config = dict(
    kernel_size=5,
    residual_init='none',
    optimizer='soap',
)
Rows from block 7, named by matrix and row number. Rows with one number belong to one channel. Each number is 128 + 32 x the weight over its row's rms, rounded and kept within 0 to 255. All counts start at 0.
# filt: filter width-5 conv, dilation 4 (model.blocks.7.filt.weight, 192x192x5), inputs 40-59, a 5 kernel for each
# gate: gate width-5 conv, dilation 4 (model.blocks.7.gate.weight, 192x192x5), inputs 40-59, a 5 kernel for each
filt.100 [123 171 162  87 115  98 130  93 129 123 162 142 136 131 117 116 176 164 172 136 113 158  56 130  68 100  92 170 154 104 122 170 130  84 145  91 143 130 151 177 109 101 130  93 182 119 201 100 129  69 146 164 110 142 126 122 140 170 110 144 122 114 151  99 147 148 101 151 111 125 161 149 134 128  91 129 109 150  89 133 125 172 108  88 132 189 135 119 144  96 174 122  87 174  84  86 118 171 121 197]
gate.100 [125 149 168 125 140 117 137 111 136 135 148 112 156 108 154  98  88 164 125 122  97  59 116 189 170 155 150 128 150 102 168 138  71 181  97 145 150 142 133  71 127 118  78  54 168 147 165  88 136  81 117 101 132 123 129  76 165 134  89 160  94  99 152 134 157  94 135 150 109 133 159 107 122 167 116  71 160 122  72 154 148 153  94  82 167 171 112  60 106 158 135  99 180  87 109  82 180 156  82  92]
filt.101 [ 92 171  75  89  86 124  87 107 161 141 130 166 134 133 124 125  62 136 107 119 195 153 125 120 129 181 115 111 152 133 204 148 142 100 136 193 135  91 162  69 190 138 174 134 160  97 125 137 106 106 183 130 132 121 158  74 119 202 165  90 153 243 105 138 166 114 109 137 141 157 188 155 126  87 135  88 109 141 131 146  92 173 128 133 138 112 135 133 127 107 132 151 119  94 138  69  80 123 183 167]
gate.101 [166 181 168 168 103  84 174 100 111 143 108  94 140 150 122 138 108 146 163 148 116  67  92 141 160  75 154 148 171  76 150 129 137  45 129  65 157 116 139 134 150 136 137 104 153 133 137  99 113  75 132 119 110 156 140 179  93 132 133  83 111 107 163 171 147 145 148 126 117  56 106 129 163 101 182 156 120 143  96 101 120 108 132 162 158 109 102 129 112 115 157 108 185 137 133 107 113 109 124 118]
filt.102 [ 92  95 151 139 104 173 174 161 144 124 135 129 118 114 116 125  62  78 121 182 129 178 139 116 149 145 151 126 116  90  99 112 144 149 142  74 182 152 143 111  91 166 118 136 129 112 139 147 168  90 153  63  98 200 119 141 103  79 151 123 114  36 147 177 130 156 124  72 160 102 115 108 151 101 137 103 148  82  90  61 120 112 126  97 109  85 174 135 104 141 167 132 135 177 150 139 129 144 130 103]
gate.102 [180  76 143  88 158 145  50 116 141 132 150 120 126 124 175  79 139 173 158 136  87 177 114 178 115 119  93 117 167 161 164 158 126 165  80 140 104 120 212 157 163 189 146 110 153 117 101 109 142 101 164 133 107 173 147 180  98 125 128 148 143 149 162 165 128 135 128 153 134 120 184 114 109 103  45 137 125 108 108 146 117 146 145 129 129 111 131 144 100 171 141 162 113 111  97 128  85 114 169 139]
filt.103 [139  76 172 185 151  71 190  94 158 100 123 109  59 178 120 137 148  85 164 120 112 146  63 141 124 135 122 113 137  67 131  76 132 139 188 129 135 117 125 152 143 142 147 115 157 143  93 112 124 135 161  80 127 126 130 158  96 116 159 113 121  94  80 115 137 110 103 115  99 117 108 117 134 117 173 139 162 159 139 133 150 106 159  75  57 122  85  97 143 114 128 146 151  82 171 134  72 110 134 115]
gate.103 [ 91 117  38 125  90 176 131 135 107 234 126  91 168 183 129 123 126 140 145 147 131 100 173  90 177 188 144  71  49 139  69 154 125 124 170 169 122 126  91 137 115 121 107 119 107 157  65 104  92 149  37 174 129 181 123 168 112 100 124 100 157 110 105 159 117 123 172 113 179  82  72  80 154 179 103 184 142 161  92 161 127 104 141 153  72 156 118 138 108 106  90 128  83 137  71 176  77 112 115 136]
filt.104 [128  65  89 149 148 120 171 200 114  50  54 141  90 190 107 120 108 213 108 139 181 119 133 100 113 155 164 121 148  62 134 127 157  91 128 128  93 195 160 139 118  86 143 129 125 146 133  88  78  91 108  74 163 146 138 123  99 104 146 123 136  47 121 106 173  81 176 108 117 110 136 174 174 125 102 126 137 147  97  70 104 114 104 112 139 103 171  61 108 125  83 107 129 170 131 115 141 111 120 141]
gate.104 [122  67 102 114  73  81 128 132 104 146 147 102  70  81 132 102 156 142  72  88  90  83 161 138 153 141 163 170 142 145 128  89 180 164 173 168 147 114 109 134 158 111 147 107  78 148 118 117 114 150 134 135  96 106  75 129 192 121 169 128 146 138 117  79  74 126 135 117  81  93 114 100 144 145 182 112 176 114 142 106 183 132  89 129  81 136  99 104 144 176 120 141 113  74 153 137 114 130 132 107]
filt.105 [111 113  79 171 140 174 143 136  88 132 108 140 133 140 192 117 111 112 150 124 113  68 152 104 104 172  98 124 131 102 145 155 158  85 144  97 149 151 105 145 152 113 134 156 171 158 102 148  98  74 127 126 118 172 155 147 101  83 160  88 100 173  99 171 133 137 109 114 153 134 149 151  84  99 156 124 141 170  98 184 133  76  85 186 155 149 160 116 102 157  93 154 147  39 169 179 119  77 147 136]
gate.105 [134 139 206 162 171 109  96  89 120  56 133  92 139 146 109  88 137 104 158  74 123 109 127 150 102  92 176 220 125 163  94 102 147 104 116 185 128 226  86  76 130 153 156  95 154 129 163  97 131 135  98 119 180 152  71 138  76 104 156 163 122 181 172 134  95 121 180 124 130 144 143 143 184 192 158 137 190 125 125 168 140 132 112  90 117 148 108 152 177 169  91 109 106 105 126 123 143 104 103 116]
filt.106 [115 129 124 111 152 144  74 137 132 135 119  89 157 109 136 111 138  91 144 204 162 115  69 142 192 107 198 123 159 133 125  96 124 109 137 160 140 127  89 155 147 159  72 101 115 141 105  79 149 172  81 153 147  63 193 133 151 157 193 164 126 149  90 156 231  80 117 125 154 106 169 106 183 137 116 103 103 126 131 110 171 156 117 130 129 113 154 154 109  63 107 128  95 174 121 165 116  97 143 155]
gate.106 [127 159 118 138  97 148  64 109 175  94 178 158 125 103 191 114  45  90  80 176 124  64 161 125 122 177 129 142 171 109 140 104 181 163 125 120  79 111 182 186 115 183 102 132 118  51 144 164  81 151 167  94 147 139 101 146 174 132 101 126 157 160 148  53 129  51 125  93 137 140 219 162 155 123 149  95 147 100 185  89  94 123 168 175  98 176 149 147 176 171 195  97  89  98 109  74  88 140 153 150]
filt.107 [162 130 121 138 189 117 130 122 112 110 100 119  59 129 143 125 190 126 135 120 137  97  93 130 130 141 115 131 149  92 109 109 114 157  64 142 118  90  78 140 106  91 102 136 108 165  81 132 152 103 130  72 115 151 123 103 162 142 123 103 151 161 101  81 120 168 176  88  89  50 112 117  91 123 111 120 128  84 131 127 127 111  94  94 165 163 155 111 167 180 156  34 165 127 153 148 182 150 101 153]
gate.107 [128 139 195 126 158 160 125 106  96  98  92 135 163 127 177 104 126 200 142 146 119 127 138 114 140 134 162 141  79 136 106 135 149 110  80 117 160  94 107 173 138  75 156 115 122 176 114 111 142 221 149 141 126 148 151 126 138 131 164 142 100  96 129 170 142 100 166 139 124 142 116 101 117  95  33 140 166 110 123 116 153  70 177 133 130 155 173 186 143 117 138 125 134 149 100 196  89 147 142 172]
filt.108 [126 169 101 137 167 178 141 108 165 139  99 136 134 172 170 123 138 203 142 154 122 116 109  69 120  99 174  92 140 104 104  91 168 149 143 160 161 142  98 152 169  97 140 142 150 197 125 140 173 139 106 119 158  68 151 114 149 105 181 149 172 143  97 120 144 131 125 171  69 125 148  98 119 106 132  80 134  81 147 182 156 152  97 144 128 112  92 117 103  62 168  93 171 123 164 108 117 134 163  68]
gate.108 [182 151  72 140 215 134 115 132 156 137 165 119 118 100 161 123 134 126 175 168 134 124 123 121 151  87 127 112 152 181  94 129 156 130 101 101 184 142 111 145 153 103 111 123 156 107 150 112 135 103 169  97 131 141 168 159  58 107 118 108 221 124  88 129 124 105  80 143 147  92 118 102 176 108 151 132  81 104 126 139 134  76 131 108 217  73 158 149 103 140 132 149 124 137 151  80  92 152 127 167]
filt.109 [195 172 136 153 172  82  62 111 181 115 111 142  92  90 105 126 119 192 202 158 174  87  98  59 107 117 105 139 111 152 108 112 128  90  89 167 107 190 173 109 127 103 155  92  98 115  63 149 155 150 133 211 134 112 159 153 153 126 116 171 163  96 169 114  85 121 104  70 148 108  95 105 135  92 102 126 166 147 134 131 129  88  82 118 153 103 175  67 136 135 137 120 123 184 121  88 106 131 133 102]
gate.109 [200 170 122 119  97 135 141 128 134 132 187 119 124 111 153 173 183 138 137 119  29 140 160 146 155 142  98 108 178  91 107 174 125 122 156 143 100 203 124 138 124 131 197 194  89 148 108 119 134 149 137 138 107  85 128 160 158 129  81 121 112 113 116 152  86 155 121  45 181  99 122 143  66 152 116 137  70 109 116 150 101 117 102  74 172 164 141 166 132 204 163 167 137 156  92 133 113 201 112 200]
filt.110 [118 137 106 169 165 112 105 134 167 137  96 121 129 122 102 125 145 132 123  83 189 118 158  41 108 122 203  91 155 139 121 123 151 116 164 142 108 214 154 150 135 143 133 108  99 135  99 143  98  97 116 143 124 102 116 127  91 126 126  71 120 130 165  91 101 142 147 139 144 134 209 100 108 100 133 178 113  99 109 130 154 102 144  85 138 112 141 138 118  96  80 126 102 163 113  81  80  96 179 115]
gate.110 [144  86 113 120 159 144 135  98 124 191  82 161 112 128 184 120 229  65  99 127 130 129  83 139 125  91 135 155 185 167 160  97  79  73 107  89 123 131 208 212 136 149 128 148 100 166 129 113 101  95 108 119 134 147 158 165 121 158  62  83 132  83 136  70 192 117 119 120 136 208 147  55 100 109 145 176 141 137  48 108 139  62 158 143 147 105  96 142 145 149 139 157 102  80  59  69 106 175 166 189]
filt.111 [ 75 126 137 189  84 132 120 175 168 130 138 115  62 124 160 126 116 184 103 124 164 101 121  92 199  92 145 104 125 102 132 118 181 163 106  76  77  97 176 132 114 123 149 105 152 128 157 132  38 171 154 136 132  99  91 169 199  70 199 124 156 169 106 138 133 157  96 140 111 129 137 125 132 165  95 174 165  72 216 117 113 167  96 162  38 104 136 137 147 137 130  42 129 110 102 114 114 138 117 177]
gate.111 [141  95 132 108 145 190 145 158 183 135  71 156  83 138  87 121 145 134 130  66  70 146 116 152  99 143 183 169 123 208 141 107 166 104 104 140 131 122 165 121  92 157 119  87 122 180 111 128 141 135 151 111  85 153  89 103 135 113  64 164 149 106  54  49 144 132 134 201  92 102 103 123 185 100 133 137  93 185 109 112  78 102 106 165 180 133 106 190 131 182 171 111 125 125 105 172 106 159 172 162]
filt.112 [174 113 144 106 159  62 121 197  97  96 119 115 145 134 191  88 158 138 168  87 132  63 114 161 161  81 101 129  80 121 128 129 144 138 137 135  81 128 108 139 132 130 119 119 158 127 168  92 151 109  89  82 139 140 187 160 144 145 107 184 102  96  55  79 182 129 131 120 122  77 154 131 133 122 142 118 105 145 169 140 127 133 145 107 175 144 117 140 121  72 169 192 120 157 129  49 116 179 126 131]
gate.112 [109 133 115 146 117 140 141  73 148  90 172 104 156  73 148 138 152 124 138 171 103 130 180 138 115 145 115 108 151 141  90 176 135 152  72 120  94 143 111 134  90  76 142 144  85  87 114 101 131  76  95 141 199 175 162 110 170  83 176 130  95 127 143 138 141 109 195 109 110 131 134  87 141 133  91 214 117  83 152 128  86  84 149 147 164 149 134 168 141 114 121 148 149 108 161 162 115 104 167 140]
filt.113 [111 104 103 150 114 106 116 113  80 121 167 135 134 124 116 152  92 176 113 156 156 127  76 112  99 113 103  94 104 130 157 118 122 133 154 197 146 142  75 103 127 142  91 161 153  91 113 161  88 149 162  88 132 203 154 102 121 127 206 125 132  68  96 122 100  79  88 127 134 132 128 150  95 129 124 137 217 117 124 104 110 145 171 184 122 121 182 136  63 147  87  86 133 198 109 128  60 119  82 161]
gate.113 [172 134 122  94 138 160 175 155 147 142  82 181 150  79 106 107 105 125 102 134 154 148 164 165  96 151 178 121 128 105 175 113 161 149 100 128 187 166 113 164 166 119 134 137 136 119 130 172 151 172 163  95 152  75 120 125  88 113 232 133 115 101 120  91  93 110 169 136 116 139 130 152 110 125  83 138  98 153  98 122 145 161  81 131 171 185 137 127 198 120 151  96 128  67 135  56 110 139 131 116]
filt.114 [143 150 129 132 153 121 147 165 138 101 118 141 145 113 128 171 148  92 122 166 173  91 136 101 132 131 221 104 138 120 130 100 173  85 148 143 143 136  72 117  83 114 126 129 118 162  85 114 138 119 126 123  98  95 172  93 132 119 152  76 132 131 101 164  89 138 179  99 150 169  88 142 164 118 156  49  90 132  93 112 115  77  89 141 112 117 108 146  79 156 135 186 147 114 153 155 122  84 184 124]
gate.114 [136 157 161 114 138  48 157 132 129  82 143 174 150 118 138 168 191 121  96 131 101 146 111  82 119 101 136 114  60 158  74 137 106 151 155 135 112 117 118 134 168  89 141 152 161 143  79  99 154  70 165 138 123 170 166 103 133 144 137 128 160 129  96 140 152  82 186 137 149  97 134 155 108 197  88 109 129 122 140  95 147 124 124  96 151  66 135 105  75  77 118 117 128 126 109 162 100 115 134 146]
filt.115 [185 138 137 103  95 161 159 111 188  95 110 121 119 133 137 146 130 157 154  81 126 126 134  94 146 124 190  79 161 105 157 136 134 107 102 103 113 153 148 118 102 142  86  92 127 133 128 137 169 101 137  52 138 132 172 134 170 113 137 112 113 130 101 107 114  94  72 112 145  66 175 128 113  76 131 129 113 185 103 149 171  60 116 164 145 151 121 186 111 156 119 143 168 156 158 146 142 123 200 145]
gate.115 [174 151  96 157  84  96 171  78 100  97 110 214 117 120 138 144 155 153  88 139  94 118 144 107 120 119 135 106 160  88 121  66 148 141 127 106 165 128 148  82 207 100 121  64  81 134 126 111  82 112 124 137 164 119 172 120 137 119 162 137 102 127 143 123 124 132 162 117 130 121 104 110 144 107 188 100 111 144 138  99 113 119 141 151 101 173 125 147 172 109 110 156 155 114 164  92 155 130 153 130]
filt.116 [151 120 114  90  97 167 124 127 137  99 108  97 147 140 105  90  76 170 145 197 128 163 115  74 115 171  93 139 175 125  90 116 106 127 121 100 120 152 137 104 118 146 190  99 159 146 160 182 123 150  91 116 121 173  90 102 142 129  79 101  84 102  89  93 152 139 183 164 122  74  76 141 125 131  93 110 148 146  90 152 136 163 154  91  77 168 190 100 100 129 121  80 104 179 108  99 122 124 186 118]
gate.116 [131 128 145 121 131 112 140 122 111  85 125 150 101  27 118 191 133  96 146 131 115  74 108 146  76 129 130 168  89 143 125 109 156 139 111 125 101 140 139 100 119 127 129 149 118 154 143 114 123  98 134 132 149 197 117  95 116 154 129 201 103 104 132 179 125 108 173  69 108 152 160 131 148 156  96 116 173 108 134 139 114 146 138 140 122 126 139 128 110 153 119 131  58 147  75  98 138 124 111 153]
filt.117 [117 197 116 105 103 158  70 143 102 113  78 158 131 134 168  85 107 175 137  94  92  93 101 130 188  23  86 130 177 117 167 117  65  92 185 114 156 102  61 118 175 107  58 133 138 138 163 136 129 192  49  98  96  71 164 142 169 177 174 107 142  88 122 157 127 110 100 101 192  90  92  82 165 143 126 137  94 116 112 161 119 118 104 121 145 132  96 110 150 154 174 154 132 166 114 131 131 150 117 104]
gate.117 [151  96 118 124 137 116 127  56 117 125 138  82 127 136 138 101  90 180 134  85 128 108 111 137 135 155 130 152 182 132  97 134 147  81 125 147 184 128 121 115  79 161 119 143 148 133  74  79 106 179  95 197 120 184 153 134  89 142  95 137  92 141 110 130 122 140  99  93 103 113 166  72  96 169 148 109 140 163  58 116 137 118 119 174 120 118 135 104 155 140 115 126 160 116 124 146 138 151 135  98]
filt.118 [124 185 130 101 141  92  82 149 146 160  68 101 112 100 150 114 114 104  93 107 157  65 117 144 126  86 163 168 172 121 182  99 110  71 131 185 138 142 174 147 188 131  64 151 101 144 164 187  78  73 175 135 192 138 166 136  88  98 128 122 146 127  96 108  94 102 126 142 202 150 149  61 138 131 165  85  45 129 144 160 109  95 123 230 167 140 163 136 120 134  77 113 109  79 116 140 142  97 137 122]
gate.118 [145 159  98 151  81 111 103 116 104 133 159  78  86 142 103 141 172  76 145 119  92 161 206 169  84  76  78  96 131 138 158 131 143 159 148 116 120 123 133 126 128 147 109 103 113 225 188 178 137 121 125 221  98 143 106 130 156 134 143 141 171 207  60 115 130 116 101  88 147 166  42 128 116 134 122 102  33 127 183  97  96 160  71 137 152 124 112 140 161 129 182 161 108 111 172 128 129 100 110 121]
filt.119 [135 151 125 138 130 144 151 105 120 170 113 134 151 147 108 180  88 105 121 153 170 113 115 108 191 185 154  99 202  72 127 103  96 126 177 157 144  72 115 164 132  84 140 108 144  52 154 113 110 133 176  86 154  97 126 160 154 176 189  95 147 120 128 118 143 107 119  98 116 119 152 113 169 110 154  98 174 165 153  97 142 117 103 158 109 102 160 129 148 147 138 112 215  99 113 148 101  85 142 106]
gate.119 [145 119 109 151 151  95 130 189 185 118 138 124 126 126 119 186 113 127 131 128 216 124 132 120 108  85 188 187 134 144 145  94 154  99 124 156 123 124 174 145 120 108 123  87 122 148 110 116 205  43 135  74 127 109 137  62 150 101 171 166 132  99 124 129 144 113 169 120 113 132 146 167 117 125 138 137 121  91 125 134  98 151 126 169 172  60 148 144 112  46 159  67 136 152 133 112 134 121 169 120]
filt.120 [144 176 173 104 148 150 124 142 150 112  74 127 124  76 141 158 184  67 159 123  88 154 148 150 126 146 175 123 158 121 183 102 154 102 152 140 122  88  68  94 107 126 109 106 139 165 126 131 136 111 116  86  64 108 185 162 151 137 163 170 134 169 137 114 115 116 133 130 140  95 170 142 116 113 118 132  94 151 146 146 135 163 118  92 182 121 132 160  86 118 171  98 119 163 131 115 144  95  93  74]
gate.120 [ 97  83 111 145 135 151 114 139 158 161  41 145 130 109 138 106  96 148 138 117 193 139 120 111  70 121 178 123 176 117 155 115 133 181  87 169 137 119 123  63 146 161 149 115 137  87  82 144 149  61 104 152  98 181 166 146 147  49 138 159 130 150 142 143 141 150 138 134 116 103 107 173 130 159 130 145  81 102 145 142 141 159 123  83  95 111 167 183 144 130 165  95  86 188 132 128 138 143 153 111]
filt.121 [131 150 104  89 142 133 118 151 121 144 126  69 139 173 148  84 111 120 177 100  84 120 128 126 124 144 207 147  86  86  66 174 154  87 135  97 165 115 138 113 132 142 155 102 162 118 151 137 118 110 152 132 134 178 168 158 107 144 119 136  81 108 149 142 139 150 172 104 159 126  89 155 110  66 135 196 115 165 124  99 166 122 181 129 144 127 126  83 124 167  93 104 100 166 162 106  60 151 148 117]
gate.121 [114 164 129 184 148 108  94 119 119 119 152  97 186 141 107 126 171 138  71 148  75 104 144 167 109 134 150  96 141 209 107 173  96 185 138 136 168 156 130 157 142 158 104 134 101 119 107 130 157 113 135 126 119 144 119 154 132 132  86 116 159 132 143 143 154 138  84 134 104 161 128 189 182 168 112 137 137 157 122  87 130 116  96 102 176 105 152 112 185 152 140 163 106 127 113 164  98  98 147 196]
filt.122 [137 134 147 126 162 121 144 117  91 116 123 170  91 121 145  75 159  99 140 116  62 169 141 166  97 114 137 145 155  82  99 124 102 138 119  91 177  75 182 114 154 119 134 135 127 163 145  78 151 147  55 135 129 112 141 160  68 128 109 190  84 118 125 176 136 147 102 110 114 154  99 153  68 141 168 186  83 140  98 111 101 185 156 115 200 173  93 123  92 150 133 126  88 179 112 100 135 133  88 123]
gate.122 [173 122 121  96 131  61 130 147 105 184 146 132 129 175  83  97 175 133 163  66  78 124 128 163  95 181 164  94 102 135 112  92 159  97 141 128 197 114 130  76 132 107 157 151 127  78 119  99  61 175 153  89 146 150 151 133  94 147 132 129 165 144 127 176  76 130 113 101 126 182 131 133 180 131 131 123 124 151 135 127 130 132 116 131  70 123 147 131 118 179 126 187 161 106 112 138 104 145 149 131]
filt.123 [132  74 118 148 155  95 156 128 133 100 137 117 124 159 103 174 140  99  59 141 135 138 119 126 137 126 173 103 105 104 118 108 196 124 127 110  86  87  97 118  95  98 148 128 122  88 146 102 111 155 207  55 113 109 121 133  95 126 172 141 175 116 149  79 127 156 134 149 111 138  88 145 167 139 114  94 109 150 192 135  54 132 131 141 176 105 183 164 149 127 134 135 111 119 157 129  84 130 152 105]
gate.123 [125  96 166 175 110 109 102 117 164 157 134 126 145 138 111 141  77 139 111 167 115  68 115 110 173  91 127 192 182 121 145  79 130 152 133 154 101 130 153 139  90 152 149  95 107 125 137 129 153 130 162 100 154 103 112 169 113  70 152 193  76  98  97 123 172 142 165 188 121  78 157  91  89 148 136 118 220 136  93 129 157 138  96 153 133 152 189  87 144 128 152 124 107  78 158  99 180  99 170 109]
filt.124 [125 119 144 137 166 130 114 125 155 158  91 187 117 126 150  64 136 121  80 126 202 142  85 141 144 144 109 101 136 118 178 126  96 128 186 116 149  64 132 145 109 112 124 162 109 109 142 134 170 137 129 170 116 104 144 154  66 173  76 140  88  94 128 136 175 150 166 161 186  61  77  91  70  57 180 151 141 110  85 157 121 123 102 124 179 166 167 144  98 145 133 136 163 126  90 108 160 124 132 161]
gate.124 [162 194 184 122 173  91 121 153 175 168 147 146  98 124 111 140 135 159 114 164 171  92 116 137 159  86 208 122 136 132 168 183 173 171 137 155 158 183 130 174 123 119 134 103 145 128 127 158 151 126 156 147 158 105 143 111 148 121 101  68 123 139 140 133 157 113  72 155 120  69 120 127 166 142 127 134 110 110 123 141  89 161 105 154 110 109 157 135 105 116  96 114 137  81 115 116 143 108 143 150]
filt.125 [199 124  89 163 149 170 109 102 122 114 129 112 157 135 205 125  94 109 120 204 100 160  97 123 131 184 105 139 143 111 165  85  90 145 127 101  59 125 193 105 110 117 182 124  84 106  94 160 209 126 154 132  92 118  97 109 184  74  77 185 134 121 105 116 127 156 104 180 121 151  80 151 123 112  97 120 111 159 131 162 122 128 108  81 135 116 101 133 157 118 153 125 116 151 137 124 170 137 123 103]
gate.125 [146 129 226 137 108 129 175 162  89 117 153 127 181 140 148 133 199 131 113 133  89  63 104 180 152 122 150 163 117 124 132 108  87 128 153 155 160 102  95 197 201 110  95 166  94 129 124  56  95 167 172 117 104  91 156 107  94 155 157  71 137 108  84 167 105 133 172 135 150 170 115  77 178 189 137 190 170 157 115 108 153  99 125 151 137  80  92 109 148 107 123 182 135 122 119 137 186 139  93 147]
filt.126 [147 106 105 116 117 129 133 180 161 161  97  82  81  87 169 124 116 149  81 114 182 198 189 157 187 134 139 203 146 144  83  93 115  79 188 117 104 143  61 172 157 156 160 193 152  96  88 111 121  87  96 105 147 103 188 115  71 100 109 105 161 151 181 173 142 142  64 108 121 148 168 141 155 116 147 159 144 147 163 117  90 103 103  78  98 115 129 124  90 133 178 170 113 200 154 124 137 187 134  92]
gate.126 [ 88  58 123 125 143 135 197 165 160 156 113  88  98 127  86 117  90  96 149 128 162 145  95  73 123 162 166 127 173 114 147 130  83 109 122 176 183 103 164 133 187 143 126 177 156 169 122 155 126 179 174 147 132 105  99  90  92 131  86 107 157 132 121 188 116  86 141 145 143 112  79 113 142 156 150 136 130 120  76 114 137 119 132  98 128 147 137 126 136  89 106 139 143  85 127 135 157 106 101 122]
filt.127 [147 133  90 137  88 142 244 115 131 148 117 171  88 198 102 135 101 137 127 118 110 107 135 140 117  31 165 154 160 137 169  94 132 129 124 163 128 103 127 130 171 121 134 129 127 153  79  97 159 115 134  82 122 141 129 111 171 164  80 161 144  72 179 121 141 197 109 122  98  94 125  97 174 128 101 117 207 133  75 169 123 170  73 147 143 134 146  96 164  73 154  70 201 144 111 157 182 130 106 165]
gate.127 [111 179 122 174  64 136  93 139 166 106 118 157 118 149  89 144 117 122 166 115 172 136  95 155 181 135 132 134 199 155  57 124 134 148 150 151 130 146 137 122 142  96 146 108  94 158 112 144  95 174 149 142 143  58 149  85 130 109 125 124 145 138 115 182 138 181 131 154  80 102 137 162 115 156  87  50 134 143 196 101 145  89 116 137 102  91 124 159 133  60 111 123 104 130 136 102  85 133 152 141]
filt.128 [100 136 155 150 139 112 109 112  61  96  79 156 119 182 135 106 121 155 143 161  91  94 174 110  70 129 148  93 124 143 110  94 150 163 120 165 148 142 166 112 121 141  70  87 149 163 110 119 157 170 102 171 170 198 109 119 124 141 152 211 145 100 127 166 165 129 105 158  97 143 130 132 134 151 160 154 154 148  73 126  88 224 148 110 159 138 157 140 136 119 134 117 127 108 123  92 181 135  47 105]
gate.128 [ 94 142 119 168 222 157 143 150 176  70 114 150  79 111 167 156 120 141 141 114 111 131 157 132 102 140 146 161 154 149 133 162 128  52 151 167 110 127 111 173 163 109 134  89 160 162 187 156 160  37 111 134 106  59 181 146 143 188 142 184 143  70 153 129 156 162  79 133  84  81 126  85  94 138 153 130 160 111 128 115  82 130 202  82 131 107 122 154 141  93 150 124  63 158 120 127 136 164 136 118]
filt.129 [121 145 148 121 113 158 111 129 107  95 127 196 180 117  97  97  97 133 166 121 166 107  76 132 122 157 101 131 120 101 120 163  60  67 107 108 165 159  88 123 137 125  90 158 111 115 100 141  96 136 114 125  75  70 127  57  93 134 163 193  94 127 132 192 149 134 139  72  71 124 129 155  79 163 161 159 148 142  99  58 110 128 139 184 102 147 195 116 167  68 121 108 170 203 122 125  83  74  81 139]
gate.129 [ 82  59 112 119  89 151 113 153 120 109 207 115  86  97 207 116 111 121 133 164 139 120 133 112 142  77 144 157 103  67  39  93 131 155  49 179 132  53 176 188 116 152 145 144  85 136 171 159 133 125 202 128 118 133 114 101 144 143 154 147 106 162  88 142  96  39 134 123 125 144 142 185 156 107  82 120 142 142 163 131 160 122 153 120 102  93 120 163 157 134 175 161  75 103 162 133  99 171 110 155]
filt.130 [ 69 185  96 136 117 136 103 101 113 195  90 132 114 196 140 108 157 132  90  84  66 174 156 117 220 131 175  99 149 134 143 154 122 180 128 137 143 104 135 127 103 148  79 125 111 176 147 175 112 176 139 168 140 107 116  98  34 149 122  68 112 141 147 167 125 149 105  80  88 137 100 108 158 132 121 172  84 119 133  97 126 173  89  63 119  68  86 105 123 100 165  98 176 157  90 205 110  76 134 164]
gate.130 [164 150 154 127  92 121 112  75 130  93 128 156 170 127  10 111 118 124 161 117 111  90 143 139  79 132 169  86 118 107 101 116 132 102 178 137 198 174  81  86 121 105 141  87 143 100  82 149 114 160 168 101 169 119 140 127 141  95 151 133  90 156  97 113 100 126 148  76  89 139  79 149 133 105 133 164 141  77  91  84 148 147  85 156  83 148  96 129 160 165 116 115 117 121 237 165 135 121 120 149]
filt.131 [168 120 122 113 161  94  63 146 137 115 135 184 107 154 111  94 156 153 168  80  62 118  92  58  89 170  76  83 134 172 176  59  93  58 128 152  86 108 111 108 131 126  96 142 144 141 137 131 111 114 180 171 114 105 118 107  93  93 157 125 189 147  86 177 144 180 119 187 140 125 157 122  78 112 100  74  58 121 160 144  96 125  69 151 104  87 125 161 124 123 123 158 148 102 152 121 116 122 164 123]
gate.131 [102 190 129  93 130 190 156 134 119  79 127 140  70  89 167  77 139 109 164 147 118 129  59 143 129 111 174 117 167 112 189 125 152  82 103 149 104 169 157 156  78 160 133 186  88 170  93 180 138 150 170 116 142 134 157 103 177 123 177 172  74 152 129 180 119 157 121 151 137 165 131 145 121 137 128 138 127 150  53 114 112 188 110 171 130 121 148 189 103 148 147  64 143  85 132 161 154  75 135 125]
filt.132 [142 125 173 107 115 139 100 158  83 142 139 147 153 105 130 134 155 105 134 166 130  94  98  94 162 202 116 143  92 144 113 125  88 147 140 156 124 160  84  90 103 137 111 110 138 192  81 170  95 178  95 167 144 131 139  83 159 104 144 102 127 106 173 185 143 143 141 107 180 143 130 116 129 142 126 104 182  82 112  69  69 110 148 122 138 170 108 163 129  77 123 109 172 166 110 138 167 130 106 215]
gate.132 [127 119 115  92 136 117 123 169 141 102 168 150 124 102 129  77  91  58 185  82 133 160 106 101 112 140 103 188 146 129 127 175 124 142 104 161 100 137  88  89 186 144 135 121 181 138  70 116 129 102 102 137 125 166 143 160 128 159 168  88 128 153 107 174 135 119 136 204 117 116 153 111 230 119  85 124 137  85  93 106 110 158 176 143  46 121 161 116 126 101 109 114  92 100 115 104 141 164 130 107]
filt.133 [163 100 123 138 181  76 140 157 125 138 105 104 105 149 172 132  95  99 157  96 120 112 119  93  97 134 136 220 137 146 105 132 119  89 122 140 123 153  89 159 131 116  92  59 131 156 170  74 121 137 123 129 109 147 178 111 124 111 122 145 175 119 104 143 104 156  77 156 196 118 182 131 141  95  94 107 154 209 167  96 142 162 147  38 188 195 194  73 102 176 149 112 120 227 108  99 155  97  63 176]
gate.133 [100 109 110 123  87  48 126 127  87 120  93 112  90 147 129 158 175  66 119 143 205 174 110 109 108 137 146 124  99 199 152 110 135 146  84 145 179 139 117 152 124 118 121 134 147  44 152  92 103 137 106 153 133 139 132 170 119 145 157  78 163 152 136 112 128  91 118 156 107 182 149 153 146 115 146  87  66 143 127 156 133 174 139 112 107 123 107  84 146 103  48  74 121 103 110 141 131  84 150 146]